From a checkpoint of a small self-supervised image encoder: 9.8M parameters, 13.9 epochs.
Rows from block 4 of a small self-supervised image encoder, named by matrix and row number. Rows with one number belong to one neuron. Each number is 128 + 32 x the weight over its row's rms, rounded and kept within 0 to 255. All counts start at 0. Numbers have three digits each.
Before each neuron's rows are labels from the 100 images, of 14848, where the neuron reaches its highest value: "colour at peak" is the nearest of a few named colours to the mean colour under the peak; "responds to" is what is common among them. Only what is clearly more common there than usual is listed. The data: histories of elementary cellular automata, time running down.
# fc1: MLP up (model.blocks.4.mlp.fc1.weight, 768x384), inputs 128-255
# fc2: MLP down (model.blocks.4.mlp.fc2.weight, 384x768, transposed), outputs 128-255

colour at peak: black
responds to: large cells
fc1.596:093089134168046046094128111118162099129084136173127088107148205083098146136158162111127120172128115140115142129099171149158153151156112112105110135160149085147163109151112152111147120067178118112066121162153169108167093135147092084183109153144181152155126126078178208125091177124148174182109080088143099094139038126188115099120168169154133187094163092112176162115152119157087105122130
fc2.596:083148192127091063139096130215151156173163142092090072105131173111167103124070163121088127101147167161072089103061180123108182153129128176187062141116123134161128072116104092116070108090099086114128129143151117073109159098121129085093143141125138125153192147153177117102163119092131164123083079109176156175070107134184148118170147168152183117093100127115078107095139123088107150132137

colour at peak: black
responds to: 101 turns on
fc1.370:153212119088099127157157076095135116120203129133146092113152078146131146141158196066161084076183110117121112106113154151112094082129136124137123109152103122110117155179112155086114116168132154118113178110141122117153114166080146070122142073134122108179147187116143150120108165076198129118126184165182120090096118084102157095156085165173097080130113046110134126178102070080067108117190
fc2.370:117132123077164147156095175159168104187140122080099123156077137160167075157127093136087097125151123123128150109129120183132119183134193147083179130151159213142144111081175141159118098117129124131118140062098116165089169046137131122156115126134062117112082101152131094165146090090134144155139138128115135135138173153135122155161097078145100128191133159144104112139164180129125136106105

colour at peak: white
responds to: 111 turns on; large cells
fc1.176:124162135138154115181140117111172087103120133114154136165158205118091106089151094072129167098188140149191146152127116151102094084126157101135093183114099132101136167147087153132090104094127151133117115153152068167119147166156113170112157140127140075140154108157118101103178123124163110156087163131175196117136103066186173114150138152151153178125127105115116134126136103125107063137130
fc2.176:103106135071139130092163172120104167136071141107180138100157085105153147168124145107156153171111179147162100174156081114117130158118160092140193129116146126096161102102167129059127125184102109064171137117149173152085153096142109160096098132088120155108121114172113122112113088129085160140117081133167145167126123131036128162132134170093210076168139119146169080208157187128164155121088

colour at peak: black
responds to: 010 turns on
fc1.745:148120130138138177110130124134130140083084193105140150116171153110116136125107128118101148085126170126157109202075151114132090131141119089121127147136109133124109180181119112078135108149154137071168079094120182114104125171111112121182124102139122108144206102122144140148066134100191148122154119180114125123079166124119073103176084172172134108126142104157183136076159065124126091161149
fc2.745:156120093113065144125155082082158112102124140130113144154132170150106141118136085112085121098122123122169139175125092134119157122145192117145147134120182105110101147114125105136136100081164102143095098154079147133152136158141133109142119144178144145108155094109106091083098129064131152088129105136105069120116143155165059142104091135102078138157107109219202115121085157071137117047141

colour at peak: black
responds to: 001 turns on; 100 turns on
fc1.207:173150124169081138135142079090118111111175101150093040124145137127111131079097134106162139151149111157117117111116124149154130089110121065153147112184106128130119157118184192115150098081138146209107102116157145082150103147079066146100136102127119119151128157126132093171126123085205137134148157086128200113121110149222132096187158169158202169078133132149122109099112103194119163130180
fc2.207:122111147059170127118108120157146163148110127066164132125079119116158158113097158144139105116090133121117112111142087139093123165223122173137115117170095116116127099126115173087128140147105113128152105167129131135143117057168147172141110118064094051149118093093099094101082146134104183161145118132104073161153136186104130123148180180070119086117159117168143091180183179105163110149142

colour at peak: black
responds to: 100 turns on
fc1.622:225129156150096118162085140165123106150136146112107068123179112123141112123129127174072101090124123128124172135078107166157135108045119113140172153110046090210095148057091140121117155133138152127108063090091050061114148131112116183149184136137122150120154142135141124123156068093193108133151145126097140108136107035133110109143159120138157146097109151090086143115133095224168105178124
fc2.622:122091148131168150105133139165123174125097090105116093098136114138121118147154086085128090126095084083135111119140057180081098134136162147110099161161155078181097130078137132158157130156112135174151105096126078168191182157071116135055153166089075120099119115119122136114107123138168139139124141094110108163182170177091088169094150130126033144116130208147155155164141147100162133135111

colour at peak: white
responds to: 111 turns on; large cells
fc1.359:110209153101148085122122107134176097155158153069168156139144077130134142123193124122124158171128105165192124158144127121082127099119189140155140093155065168140127124099086127185154188057159129153144119121143096137153045174099135180074128132188150133111182086123169122160107134151132113162131140129113186100067127102134103170108097117149115147139114160155141152176136150135175089106156
fc2.359:074159151126124138169147093147107145193126129096120102146122130122119089084143158135150121102112113142153155140094154094097084098118125113121101096129109126146146111145191118104112123093115184146183227131099093128134126115152054136109107152136083119043147078117159126135210146119143134150106136148142162091097089093141190131115103159070156085122116053117110099171159095152142130128112

colour at peak: black
responds to: 001 turns on; 100 turns on
fc1.747:172127152154147110125141135126153129125133134116124115133156095100110143115131178115131107121108094124161133161132117122080136134168172131097157174175156129170119125150075133163116139099073181103090075151154104035187175151058161107144136117117119130130135171117142102118128121094246147088132116118100174186120140135103147125151164151110173102132094086188147126182123024199080077165123
fc2.747:117146133110128165132051089138102194113152146155054129098096115131171146113113133155096128091126114158090099074075108102090140137062154157177166123111067063127147110127077152065088178099117153078147080145128123093162168108131090154133146123119113117094107137119128094067088118154168099105125152129136087146142099141120125119129154184149117134116133134141164119105122139159129132135095

colour at peak: white
responds to: 011 turns on; 111 turns on; 110 turns on
fc1.325:133131147048160106132158066139152159146080182038137097149092066081084124109130143102117143132171208144152150120140099126086128119135129123099062141128121153141131123131177100133141139115118145134126099071179140086101114154068165109116117139151083099107201097151054143141096188156073152156119111133087121072114168111123084154188120141137166109097170155194136092141141121083114131157109
fc2.325:143166109127104137145113116118102089122149155103147114087135120125105089124095152188175097130146061183120082132108111159108086177099099063125188126177112170146221120139124166117134132149193143114128127128098114140155115123080125133162099107150055105129145104100197074143176081102143175107164169208134135137090142138191139095062085135144156156128157150140106152168165151112167122147146

colour at peak: white
responds to: 111 turns on
fc1.186:146144101152090104154099075107161099116130126072141120129141116155088103133143122132189134095148108091206136194177136114105115118143150105171117131085061159156166172099146132156146102125114128129066151138119102070116098171150144144143146137166163164142144163144143176133165128077185128122135116132207135127133073086174140203137096126152096105132134107106204165128101111051126116104138
fc2.186:082157078088121138167148106145131114073123115167079165175146113174093070102136109080148156122157144166155152144114134121105082136178114122161091109131096155135155156176121089152133135084088148160104134165131140131073119166135126204100101064113163123095159059105104177052127188144164162133136153152165121111121097094130121144171128118161077142048147119063142162105149175093128124134161

colour at peak: black; white
responds to: 111 turns on; large cells
fc1.236:120134124113189112133095070180207127106127128116121144158148165141086094088140153117089163054177138123149118128111124144115101109167128116168095136166108098179156127154119148189062141020087081170050108141178165120197120114161115204108173143091124172145150085174186133063118166139140082180072133077128132120113082109180092135156098119126085102127127051108138116095197109122102110152135
fc2.236:112073128189122140105162148112119099126109161103162147126172192169187148133142129121118160151104142133127081203129171124076108172086113163134175152082130123106153141129162124127103116145136120079165090130136133160120148144109169131058088104143131101149133123112131137118121136143111165138155069162154126094142168191069126065132087125119112129110167148116125098089138184147164150097080

colour at peak: black
responds to: large cells
fc1.337:202134103144123139132083136134147159124162104155125122082133160164131092102145154119143143116139173150158164152156128143158117080145116082138136115157116127132139158130105179146115097141085138109147073187103214105148142116110105084140167163071105109111119134116153161147157127094107136144178177154121138087140129078223159137158156220118129113121083104114100167181151111162096083139127
fc2.337:153089142153135138126070126207185116087138113154100134151093145037169083172092129157110143105121161111120165104088127099154102145143143129148116124178154107173160117130132147110086128118031139129211112095113125096169113093176106118145107185113156122145122146169150117186101157136161143127145124086174155177138112126059096111143143155139153119127073132188111180090193091152116137127112

colour at peak: white
responds to: 111 turns on; 110 turns on; 101 turns on; 011 turns on
fc1.539:134139178153151121088140043096071152125147157125159105122106043110134142187112165132176087122120166154116118131140162068146141122142133112194126111152115111105130133125127172092160121089158126078082085114158167148185143143063147176092141130120125102125113112155138147160120147119131096108134063103089178134171111167144078120155079131153118117107155140172181136134106141195110111144155
fc2.539:113140095122153115098170112127116143118153102136140138130133048126144089144100097156185105107056144181100109158176114124111142160150105141194167119134119132133158135098165126129143105141112191078143119152106168093108141083120126183189114101089092135102095048139100078113124104161087161138185150089134122197038171168102128116145118223105106089147139147160096149104145255135174165101123

colour at peak: white
responds to: 111 turns on; 110 turns on; 011 turns on
fc1.564:134185171117189087047090089119148134141155199154102115120133119086146110121164108183140101114130150096195109040181181123068109133134145123116172121137121123166176153111138150106106133126085202161126166128123104073149151147130095108141106090146137036140156146156138204154153121087196163101136081165152136104169171155132110175171118127176174072063142088151117177108166126189121116169149
fc2.564:126122050066173140129166141108154088147177134168092133128103110191116106118119124200177141096171085115102128088180163126127158078123135174104193065168125146105143173107129191185087119128177116104113171167114181081148089143150078100188090153109126134169129069195165193128150132092157156153142114140148121142117096120227167136121123110156131096166155141185107118122089124144108144103090

colour at peak: white
responds to: 111 turns on; large cells; 000 turns on
fc1.285:112154089051130080116134146130152137117144138143145141108123080123112133073108160135142186104140089096164126092141177131051100163080118165086128090144034119163102116083161154117098148085118118130054140081096125146174122227112122152143135118121141071112127152110123169146197135126198066166141085178145183118136112131133153135171120168094161119092102081119202137141103102161080150130126
fc2.285:116140086086107139157163131136131067138138173112046179190146122137153131091125107093130181081127122118190126119104205138068139126089129169141086074121160158109169098147118101135117135103087105150103201146100135177141136169159095075067105099095097113142138086154134149120148123165137110152128113182175124147092135078093126159134115127132117080117136116095137146134134146178149166138123

colour at peak: black
responds to: large cells
fc1.723:141170071139113135129117115134169113112040122154140084121152191132150098112133204108119144142161160090145135084132128139137116090125159172153091098100107087137137071204103118093112120108179166067161103177087163115147126110169128073123147205112125109136127164161146111121170126163177132103104096176155100141125139136117148118148159181085140096117124146140190167157117118148121137147114
fc2.723:129116106145097089144078123145138151142136108119123097118117086112078062150125201133139130134135195162038106090086117133105151164071115182132108096145108119137161084123182111107147136097079119089114143135166109110144146100155054123125075134136152134192143098091150130164188128114176169127122087148191154143135131132118158178087156185168149134099119085133106167116131146073120158177094

colour at peak: black
responds to: 001 turns on; 100 turns on
fc1.509:154178140208128106193168085117156176097143086104124107136111145137069140148106098153162121128165092089159144143076151153133089105068160114110128180097092110179088136180072136111102144034076166138064134109136131090188130127079144075105158140159162169111163134147131144083142066120151124125097122076157148142177127084122141089211128101150140135130086156161153102132098082234115113176134
fc2.509:121144105145126146128125169110155173061126104124169083109164109132108152117120142135130072107153050098140144137109092168106107135104178129106202220167075121147102179162129174145139126136143113178120118106158087129173153149103136127119182078141107144119105115094118141098129165119190143114123172092071137140115114176167131108130128123134076165128148132126180110164140106115099092166147

colour at peak: black
responds to: 010 turns on
fc1.243:190186099212067072145090112136137122105070128063170183131160120097129121150100180130117162190153139088092152135110131079122162145092113130156102111133155099096128117130119086119111037124138114030161122157065146059132099140149095156116166166165087094039111143138139107148125065105165088120120172168143143120144114117111103154191130207190147074156072115165123169075116158185157077146154
fc2.243:128140114113069142136103131129098100084114064127124151134138124190133140172149152110088120158114178122078163146121075137123139163166148123115108080145134147162151133173069131190123063082168109041122090179172095139149190125165128153118165106104140090206149138094141106143163165113168118158135141133159128154138151150100120126076163125183127140143128095127078146074082121120127140134142

colour at peak: black
responds to: 001 turns on; 100 turns on; rule: rule 146; rule: rule 18
fc1.572:229089131168126109096157088120177146117133082150125079116096115090105171192130145171118096098129153111142150086121151122114143094103161118132089171198126057126173175134085115123119115131154113077082075131135118050189123147089085118143144144126138071149162133121145108097133105099178106132089109136110165169135110120061133071160163150117154101147083131135168133169136086208095078115134
fc2.572:113110133094137163118086064144098186146129109128102082133115168136184122088131146143110117098126117144107129105106092144063142149089148138201089164146100076125137120114096113094101168128121115102126126084102102118146104095144101116117135165119092103109067163110149125067124157128170119108119134153115093149167080131125136105117152201154115117062106094139115113095110111162116145138119

colour at peak: white
responds to: 111 turns on; large cells
fc1.418:129160030135083108127151096150150111133202159158122160125128132089089107133154136096141167118180151091191133124129100084111126103099155139146103104123120080124119134164091123122175167102126086111126130056178098107135102117167126097160160095149104112152175166153171175212112134102147116153156152097168095159119174134135126125144160113147135084125087114156185165122066118114147182155156
fc2.418:129107109138070153173161140130109116136105135158150128134128175083100044176108176107101168136117130169137072066029117043051157138123153187148129157111097121107128082094131148134141112108097081097154123155114176151085118122099155135150110079104138069139153075112158115115114222163176147131152101101171090155164127112156150086203130131096134095098173102163105141126114128174097125103136

colour at peak: black
responds to: 001 turns on; 100 turns on
fc1.415:188140133170136106121137151172057112125167134116132128064145134154090105165083145099181160062113177106046125172058116138166098110116130109155097153203112089119080178113159049120117151066127172107127121140168111148150164115116131110104140124145142157115169151125169126119186156124177140154135118122185154096163112146163165153168163175146224124095149162131166153144152141167129146162099
fc2.415:162183070132166094161137126096153150129159093145118113117075066189095141114132108111149103110165152154145126120137091197158112079164139130142136173165149146094097123206160149156172178114093133189141165156114178129122122174152182124098159118103116135128105069164150125114084121053134143113119181104190165159119121119052133175173121116063079193137104118111131162108148116104149097118122

colour at peak: black
responds to: large cells
fc1.139:211159126228100084125132134101178161101151130167162112149083142077115092138144142112147131096119140145146078112067108135110122132082108136139127114217109126116178121098131147081143114147125168095155099147163153120182144082120096114118153090124164105127134158138093135181130126085134147151164079148185132129170102141163148127126128153132123159153077151208098135147114100204120083103078
fc2.139:108154155164158094170076170141159192097101141057134113091086132147115114188103148099127152128141146127149145121089152117103089155093173158123170173138093148141088115174144171153133189113073092147150174205103076106132143141144177089041116104139135153114162125065131154138139153101205108118089121111229130167162124096057122145133126140111166185115137084097177137180162084085106125145102

colour at peak: black
responds to: large cells
fc1.344:152154095166098166104116127147189103118049148145139069090142155141117113130184156115121109142132143047155144143115142109085111091100137090090085105083121111183139151114095120093138090087099113181132155120136094083154110173175140123079116118122137173186180123084102168127209094122149150163110135114153161045059165144144051153161098106173095129112115135122148178132138073169158102167108
fc2.344:074123157157078143098186081137126095139077122125120150143139149132107071120094131096112174184126140104119174171103134130154111089113085145068129109091158110159114120132144113102135133161120138083146128143174153134121165139139156132108152150121152092146193153159082136166095116211108177131152060113206114131100160115113111132122144095130189109180140140152117165098140130123151104121114

colour at peak: white
responds to: 111 turns on; 110 turns on; 011 turns on
fc1.671:129087142128167077136131133108140122148134180119142108096159103118134156111116131127168137061154118148144139081146159101083079118081099084188146127145061169137165160088146181151067122095053152107095113091133119128124158129086108126167125089137146178179179137140161130178187128130207128161173135171131148137159100117158145129062136095186208158054169113152090152066126126127141144092163
fc2.671:137107079127196093120185117152163091118183172179076135136121112102089110172154087132135115110151093171169130066132211129120114077096119156130170096148132135093145172124107180144085171149124106168070120094162149146115136153096110130122132073120155111150117113135139139119167167110123138116152124116141127165104111086143112107132102110149113151131155168160118155054125141185087148114130

colour at peak: white
responds to: 111 turns on; 101 turns on
fc1.17:097118173153101124123118124189120152105069136095161133162121104154106136118097124145135111126138156109112187109093135101135112122106114106139094141067129094196114105131156123104082139109086173079165085160135119089124064150117164121036123075101119093153194153142135136099094130147150118159156124123218136123110122067113107142164104111157151101123108117197160104168173098179106130139134
fc2.17:112178122165064102183164132099131137166135137074123087082194154082067162091098123170144174140103128129145154171147146122154126114122122085159144124120087082096122179133079114131121072188120120156118096169137141056148110135110135093074121165153126134079159142100213137094100123176150097163079142122091148101101104106112117102131163135068169180142117107138149161147119114095117056112142

colour at peak: black
responds to: large cells; 001 turns on
fc1.293:117124073143032153086093150141107104137115101129092079141128123118164079074124182124112098145184170129112148135073173174108133120090112151148115116177154063156127121123088126064118083124147142060087119180107164172141091122147142057120124163092084148100126161088118183078140113138122150109124173142163156145115132175162121179128146193124155094105085150113128116121118141168075119141110
fc2.293:161121156146152079125100151145172105183133144112088151170148135112076078143101168081115117074147192134081174114123128133120119147143160103159089119108151121139163102125147120169104161094074126150126167160127149097134167104146144127099147185115089105177147136089112154139231112059123107145127178138147121186133113129148165143051136094164117142066144105115106148166123155102121130094144

colour at peak: black
responds to: large cells
fc1.736:176137153180093086106086058155151108087117162149153106110119101102124081158079132138115152076145121146166136050078157095148135100127100106173080114135139136152129151145049072120175134079126093169055088100096117081158113111152087103148094125168125109161198101110156126140124152137183137114123140196150123094122128173160100117132163173164106113095089157112093167143165070144033096165128
fc2.736:118162092112121171089151112131134110119134133163114112123139160038119101117091091162148155133098127138141191099028139138078131076146098153158081159150097078131101166106122144146143120150134127128077154090154126086133109134121113152100136106166138082169104091151146112133077169149141139169127127088074070088100164106137085101187124123134158114124094122141168142106145080137154112156111

colour at peak: white
responds to: 111 turns on; 110 turns on; 011 turns on
fc1.65:144105091076145139122096129090126118110118151081134107062144096119092109152127125190110113090145159155108135178175154182105095151129084118119094121174105175117146166084130136127107100126136145162105135128166135116123134158139162129165084107112138116173164190125076138176160091144148065119174069159152162111219126148196085167116122102143141120091081124112187175114095115092127079149162
fc2.65:101160052117167098099098086196142115084177138186113106150161079099099073151153095163160171104182174139122156111104103121147084118184146192107125089197138137099168142156141119159162129116140152096117146163143165102121074172138139153090085108117178128154183099164188171106139128118174159172166114094159123132087159137176118188184148127122107087130106092152087172085123091147133103166177

colour at peak: black
responds to: 010 turns on
fc1.376:165090120114127120099137191093194185143104151109134129095177155108154139150124158148169111068120127102125154182124109158127113144101104095136104108121120213159179160176097100124183070130159120107157066127147146091145131110165117089189129145070116072157154072060130106094119120109163121086140159162148105101105111155141084142179086171169145137106102163192150114115081066120118102170086
fc2.376:159121099104054141107140069096137047101160156164121197133180167115073157114171067128111115155078146113148162192095109120129139129100113175102148089142141106125118220126092144086129079110142107065092073153145132137168126174135110132097157140171159110153136100075164141074120144091101147121098147130115152106089076125136075108147116122167125129128067101140172145148123157098126086112137

colour at peak: black
responds to: 001 turns on; 100 turns on; large cells
fc1.252:171067121203113116155106140150155120105138096134142119089114132168112164115138122174130104119144111136148114105068158141133150131129132125099084123156116106086081176155096128157110168071089144117067092137111089136157125182119115094081178134104142154090139174124167138078181123092155118124120116133122168144124102145095132077158153176085141155153116136113135197124140052218100108152153
fc2.252:200118162148162146141157132126104178125092133122135086103110155085105146118107113194135090105141067089123137129109127121120128094106132156117105165165076063129080160146087168077123143081175140151100130098099095109150135156126111163075169142158094103119136141130153135089079115132165119136107163073096098134121140144151091120183174117205144171103103124167178123117099116144074080172132

colour at peak: white
responds to: 111 turns on; 110 turns on; 011 turns on
fc1.204:146106127158095124138160078115124145100086205114095146098135073116097056133154154127098171067179109167056144144140110150105068142144072097131108088160053159132184182127116105123109126115138152076107124129122149107132090152103189172126142082171117118132223084173138145169175142142124133134117155176102121137088211170172116130202119131150154177104151157196121124108145090168112146169171
fc2.204:099052094092124104156129145140114091186107186117134113142091116110145138199106158205164104081133081120111054096140084101148139108154153118174126120123125094137098166110137149162116133178131047121156098128147137166183137053119163098177132149147079126144106082108093092181128080158139159169116091101100139124147178182182111127083136163172084108122137172207082123149150124129133134122126

colour at peak: white
responds to: 111 turns on; large cells
fc1.432:156176105106127166159170113180181076140141175140087117139140094134155169120187084113151155093144161159114170115124146104081117151115063123103128127129138097134139148116131115110121119112117144117100112118124106149128081157146100145128190159124167145112123136116100117140192135138112153074156119106110151142076098076120040155143158134122115161118130173049110147144170122137153146096169
fc2.432:151142133140136062136081132084110160115090091095161124111087131084150109100030225145168159157133121057109032148108116119149192065124192137098094168102120150165088112133160140132143190140157128121176156131118121098100102078145108142176083158128071144102114160171162125106072095163166111170087155111139133141138119127101185104116149079104136113130126088181137087147109114161130143141079

colour at peak: black
responds to: 111 turns on; large cells
fc1.288:100174113107148106167105130137112077129111197101125140092150111100090053123132122088148138108145166109135097078194152125174154089119104118114121080206093164145157153140123097092110098168136184130136128136035166110153108104110051132180132126130154178160153101188141155108143139052131088099127107176149116068148152056092124132077119125164120154134131102136088130159095122134071094150147
fc2.288:126075109074170083100178104135189112157110135155099097177112085102092123140152138119147160085113147157137173115107110136129161105151161168134131165123146076116115143141113108178126099122136129114139108123135204133169116144162146119064128095112151084115152094134142135095122117189083159150125067090141107123105103173140101138133125123114155106163141068179190188164167106128100140138115

colour at peak: white
responds to: 111 turns on; 101 turns on; large cells
fc1.84:134118143139091073149115115133119113115113191117113135132140084079103077122152126086147231117152161057212183141078102099116100116119091077133108111146139110134140149092162138183156110091083106112099109105194162111102084171155148134115106121143195132132177130106070169117141154070164108095159123091178143131096152133101095193165073123147131104126146150171160157131099126108078171139179
fc2.84:092152110125136096146093119132139132139122090162138145157116075101086099162137118158161105137122158131177122097059087107107084130113159161124094134095130137119096125114129116126143147145078142149196145132162094139094140199228169152091132053108136117102122067096138093165126169178132137138116158053159124113157116107106108136177174150066130155093163154102137104099181091135151158118137

colour at peak: white
responds to: 111 turns on; 011 turns on; 110 turns on; 101 turns on
fc1.762:086130168156182131129077151144131147103084128149171115138157201121132150165103151093112171125137140119069156148151120129118098128109117118110160100100134122136122162097105169117131087108125176109089170142131107063067147134136158114142172146078146097141132155105051144076140104101131150174099137120144126146208150139126067090137153146165114194152195165101096106073136087132112117131155
fc2.762:194113139155186105120164153149130132122161130125130123125066135104126136102126087185113139173125101117197124097098114170183142127122147148147162190100134134124161148150167132090134089162130135144079170114115147145154100168059069078185096099145131117110123198134121116132153072128107138047164182121070100150130175110135184094142103121104178114143157161201167088154119176122110073112105

colour at peak: black
responds to: 010 turns on
fc1.475:188186159145078141142063128166188112105098077115130128128114110135132082142130120084127149139133106080175144140178159051166130050102098154129081117136144127177105075162129145071116080128140148058115116143156162110135158145086092155111165127128111118138158153157170106130138129148152169131106113138134097110081131100151112106180148165146145146128093124180123161087177101213050139119086
fc2.475:137145080105142130145119075104114147111125114149088162161096094111132086137150142145108159109122120151084129034093132158149141122109146125124128116138084141184116112149086120208132094130148093129126109121164099122162175123208121163102139081137157144190100100132180138137080130159120164153145124101089081232115171150086108152143179151145105133088125113136102206129103124135114096111135

colour at peak: black
responds to: large cells
fc1.563:163124079137093165097143116162177085177074097162165112118145146102087121171104160082159148118142170067121133104109168128143142130102114136120145166159108156144161117157077160127148074111092197067149083163154133142124112131168148088094137159137112163187126171133109198098163110129202106147152101135174195056146123098076101120139107159118138084131120094090150225131124105154094170156133
fc2.563:084141088122060138096192112133087150157097179180097107167097094073179140066137126142063149117103179152201105157137146155102095127169134063159126117117144133074098149099118118112167138183075118154060164129115104099077130172082163096174120097108152105093128133146118080117092117130062136115102100153097128157142101097148167135118158140095128134134166061109127067174100152125095119078143

colour at peak: black
responds to: large cells
fc1.40:149121131172071113069077146094153075175095145121138120127132130114097091095102169181158133143149160117117117143086102100118125131106141153116112094128133195147140141187083111080146145147169128145156138185126098040126082112119148088146096071095102109155134061139169133156144124154163159138110112160184133132115131118145120103116145161164148137055141112106146147101124138213120111169129
fc2.40:158142111101195170176130119132121122099145108120127136103154083148108133189166085148104133112144116101137125168210110169177154123115129107098152140142106034142096148078145149210114124109150118145171112097122127190168192137119143161116168189177186168116114117123123092118136119085139071071186148109112105129137153128081108143122112104110096127209140139120138113109110164115180129083137

colour at peak: black
responds to: large cells
fc1.58:145144045138158135152076145174094153068110135096134169110128094114113075129138082160162184106154165100144122130118130109133136115117150144121143149103156128139096127126115143129133081093137120156121107114107106071150133085116189104082125122133117134166177091157111162155121072090127105154150140099136139164069175138130151230152088181176136071125135134140098143126094118101106126151113
fc2.58:150113107188080180082127103097132113114089079132119122103188152123108128143180128149106134156117108145079175160153151079125132117084163140144114117168071092140121129135079158178089098129126118110117070157160120114131159157124127125141124158137143098128155176115097090084114211110133197096093138179081111105133103135076082083120180067157102147126120116111138207121128107163162090177134

colour at peak: black
responds to: 010 turns on; large cells
fc1.149:227106101124140118149111116154163104115121101116184152116158135082138100111141113160098155139109148106147134105209098125146152087109156121102132120162136093143170130164082123139123096136131174128165129178114120128080118082133120082164111149109108095119119071204137086090140123136149131096108205128122134082141091136171113149096113196158116115140121112097128146101160108160095088120109
fc2.149:175159056110127080158146101164129146098200092183056104151145153114060116114112137130165146128131133115077090131084127157130136181120094152175066146165114087174125103159102135100140026073109107131121146141084170083139173163146090104132161124106178114130084143147170152114098146106199174141160141112151121148142049087068129135174183172133135125080134097104124201143169078071079145132150

colour at peak: white
responds to: 111 turns on; 110 turns on; 011 turns on; 101 turns on
fc1.453:143151107083128138109076079108146089120151146121127111108089082130052107139188085159125100109128169144172087138155107097106052094133064079167107084175108104175199162135134056145138120102079161139091153122148207125112083169133118171182144107111162152148133103189143155122145155085168088110147137106090176087112134131192144190140085117132133096044137124149114180114150098121138120170144
fc2.453:100122115088171089087170104164173122155153153178118113105156093156098079177100122107145101105164126143153132106067139125102117098130107190134111139119135147130126144109147105164131178081155108153119152106154117147090132168147167181068136134092088110117156072091186142183154164183141143145165111113139106137131105218137097135166129152118133135086139090097118194082192102125098181170160